config.yaml
train_examples: 73750
targets: ["ink"]
hidden_act: "relu"
drop_path: 0.05
optimizer: "soap"
shampoo_beta: 0.99
eps: 1e-08
epochs: 24.3
final_lr_fraction: 0.01
warmup_steps: 1400
weight_decay: 0.1
adamw_weight_decay_other_params: 0.05
Rows from block 6 of a small image embedding model, named by matrix and row number. Rows with one number belong to one channel. Each number is 128 + 32 x the weight over its row's rms, rounded and kept within 0 to 255. All counts start at 0. Numbers have three digits each.
After each channel's rows are labels from the 100 images, of 14976, where the channel reaches its highest value: "top examples" is what is common among them. Only what is clearly more common there than usual is listed. The data: numbers of one to four digits printed on busy colour backdrops.
# convs1: 3x3 conv (model.blocks.6.convs.1.weight, 128x128x3x3, each kernel summed), inputs 0-63
# convs2: expand pointwise conv (model.blocks.6.convs.2.weight, 512x128x1x1, transposed), outputs 0-73

convs1.105:167131130124124109100078122095151090146101130133093070125193114165106088104134119179161160055196108163096117190137157120165082108139140136129092142115143139222128122130166063120073179158106145
convs2.105:163106138106098147139159100150172197102216119156115087174121146176133122100143119154172098101105114117108114120093144151155203090099150111152098152151116167138089115145135096138123113107204157125117157106124136113151120173
top examples: white ink; black ink

convs1.40:112122108124121107091153102078141114131137088125091100148022160133097149118127180166119099121117136117062121099178188081111109116088084109129124079142136219141092135135159158106145089153143089
convs2.40:082093128188115161096116129107063105155184122233112111160160106090167130093167113134109129112125128138101149143152095151111150121180128139091159164102121098125131127138183121127043150091054125082109120132070148095155137140
top examples: white ink

convs1.16:110134112137123080091136119075096202128140134130133073053111128162149062079111050093129136065106137109106104140114117113150088139095190135104116123158158154180197147159129101068126128138131172
convs2.16:173172242122161112127163163068136149127097083147143090101151139094195125086115133164130135147109088107148129079144127105081099097139111133132122142076108103134119130142099129087177129088156093087117135112111152110121134101
top examples: white ink

convs1.48:119128113114104093124121101131097106122105091019161135125101034093134115086141110052123131127162152076130129094135071073152139113143082066119105114174072131169133092115103121087177176163107102
convs2.48:091096131165098134128156180125051108130115199188124153135128132154142110155170125154130134152109118102121086123097126111115064092114144087031155123114125196127095100191064115118123089128106097107126127158089082108090138147
top examples: green ink; white ink; black ink

convs1.30:127099029068119099134106100112131111143105105158169084135154104136192045135148104110153133116145085135142129156159042146120144113153126138070147142142109174070210083136080131131109097093080159
convs2.30:092130201135149096179081181155168175136132120117126150147159091103094186142172144160102139175159127139089154110135153084127089139121123100198095136153084137098112149137141173094181074042091124084117142103156114155102119107
top examples: length: four; white ink

convs1.74:198202028117125119146089152115150095160133205074178148134112201101157108109112093118125124152146122125149129150074130120124150125111145092109140102178112184131074141122130126113115150131137117
convs2.74:066105175132107163149117173103133134125156140151129137087071096113117156150182091130147150100166161163179057126111200091139075130112177133136118164120124135187130070140146084148168110117112137154174107164104156180171114137
top examples: black ink; length: four

convs1.57:112088115050094184157148091149152090114133155044122083142183103070111154131105195089086086107094137103171221112147098126129147097142067123110128121112105092110103133147096099116116147117138084
convs2.57:135122192128102118183148118126113095100148226144126115170103157168104104176111126080099124173140111146094128091154141155152166187108122149124104138180090088058163180115123171176182120114103172116154163165134181114132081121
top examples: purple ink

convs1.53:153120190078114121086082122189111091163083117148145173150161076162161096116089110161123079133112160151103071130129135118073102136165101163126119171151170091122114153110115130085064136145098100
convs2.53:114140136109068087120135188162108169192138137178132153164159152092076131088090087073141130148132171053110143146153079132127144146161135095085084126155115094115129155133147195125116140123089175114123119084120121085099091115
top examples: bold; green ink; black ink

convs1.13:109112147080135185147084115146128120145168128128081076132083130123130167103138073082080150189087147113151145090101123105092026106099145136135173156157113163128100047103128139106114096107130107
convs2.13:081114156115143152152143134082104104149120131134122126163130118144150079086149112144110073103132179127134156126094124117153147120126130094062105116184083063096131045094148156174104129104120139209089126185189070168121142135
top examples: pink ink; yellow ink

convs1.123:088129129140148140093056102137113144111173187218118144110135115160089116129092098106064121123159143134117137144108163071143135112125105178075160154087130176172131124160160146169104075156133147
convs2.123:126119180113178087076099110190112103104123119132102119123103171150115093097107255112096141136158097137159160111094145169088097179160118135099124040109156120144145087083104110108112117175164136171114173076127140116190111105
top examples: white ink

convs1.82:119105122085028124169148114197152073149085084104136095146143142178105154133146146141173116115149110150187151099132155132117098077164115104110078126120104100137112153127126127151176164139143148
convs2.82:113117094105109132160185149120138160230106079132109157127079103155139191103072098140097162125077096144141094107084080102133105159145141174155117147120150129145117103129191125154166161162170067089142125148143165127191133142
top examples: white ink; length: four; black ink

convs1.28:162124137101156107061104106138089168124151099059128133089147105104126113133141116106163117116130133084114108116137153113105159178126110186130109130099085138016147118124129105134116093128143120
convs2.28:097116113074123118075109111100159109128082111133148083135124101137174156133126117102168077187212119098077141087172178077164161117110142124126095098134068133106189117115172200109107091124112094133131128145145104114136136191
top examples: black ink; white ink

convs1.24:138144128178102130095124149186163123143104115146148140151119139123106046173126164116128083071086144160080146112112194142114096188083080133118154136124115120113152147131110115155154130076155133
convs2.24:132169150150151203101144094121123156106173104064075085126108154123117087171163149147111132134105166101130134148119159175067142138154116147171148125124167080146160112134097121115146129074166137112191130092088120094118089075
top examples: length: four; black ink; white ink

convs1.119:114119150158132170142146188126102160155131185075065107100144118107133139153128188095143146100173121163111109108136107147127159082060138159138143148137120037113109160101174114143159110067099095
convs2.119:121108069138216069137146135134051200104181132074089105103157109097112100078078157095104104103114111113172124108120153159196145149130122182111153150158125160138098127142122148170226094171139106187086130114154125117129102169
top examples: brown ink

convs1.114:110108141129095115169022130107173133125118130129141123124098088121107081114092139075138112091124083146091081125119089123093145154092112091088072073115151102064105141125096144094172133104127127
convs2.114:097128139099101157070051130171132143137139107101084110100130082185142129143107131117154112098083144090101137083092099140125066140138097115157180113120224159105112129175137086088083092085133137072118157123065106120071107101
top examples: on a plate; white ink

convs1.68:105070163160130137115107203142073159158138138115093090120124139090140119109136106079125113153114153137103221109157160075134082142193109054108053157134144172139193144145138106197090132135140125
convs2.68:090152101168110186169178191194109064155113154161136101157098191139135138173172080159145098164135121132140130120103191117129165062075148147173118096102170145152146084180134137149106174099127124154107109207142165145116096128
top examples: length: four; black ink; white ink

convs1.52:114139113168149080205024129172107171131104111061075121134116156115120145136143061076124114126088093115166128107089064145129082155135097088111082082147101133060064136141138153117153096099147131
convs2.52:135090102104112142107098070122117084090163120089096079117111124101170095087104159094155122149142151180146124092119115162085092108117135099160104120113129187099074133129083109110120098082105094099082109097079136129167115061
top examples: on a plate; white ink

convs1.36:136128106153092084110106159104130141130096049084110147125130076150179129075123114116116168114095204149111144168137065155134090107113101083080108100117095129238129133143148131111101146170140083
convs2.36:151159158060149097091051132160096200146196111090161067092169134120099159144116106144135127221143115143128158097117094118107103114106148104110109152166100132106094070169163151103098090162098118159167112165100082130132072117
top examples: bold; brown ink

convs1.6:122127134142151151109144168179115210165126123046123088158187142070152072050201119148141108096130144062101143145133156149121093126100142143172094125136128081134127099125106130120118148117117122
convs2.6:140140113084142156074107076146146111142168095067127106180101113149128085102144099116127127132142155136127118158131128115098095144125207161137081083117166117060158096146121100176149145162149134129083103161117137106096136147
top examples: white ink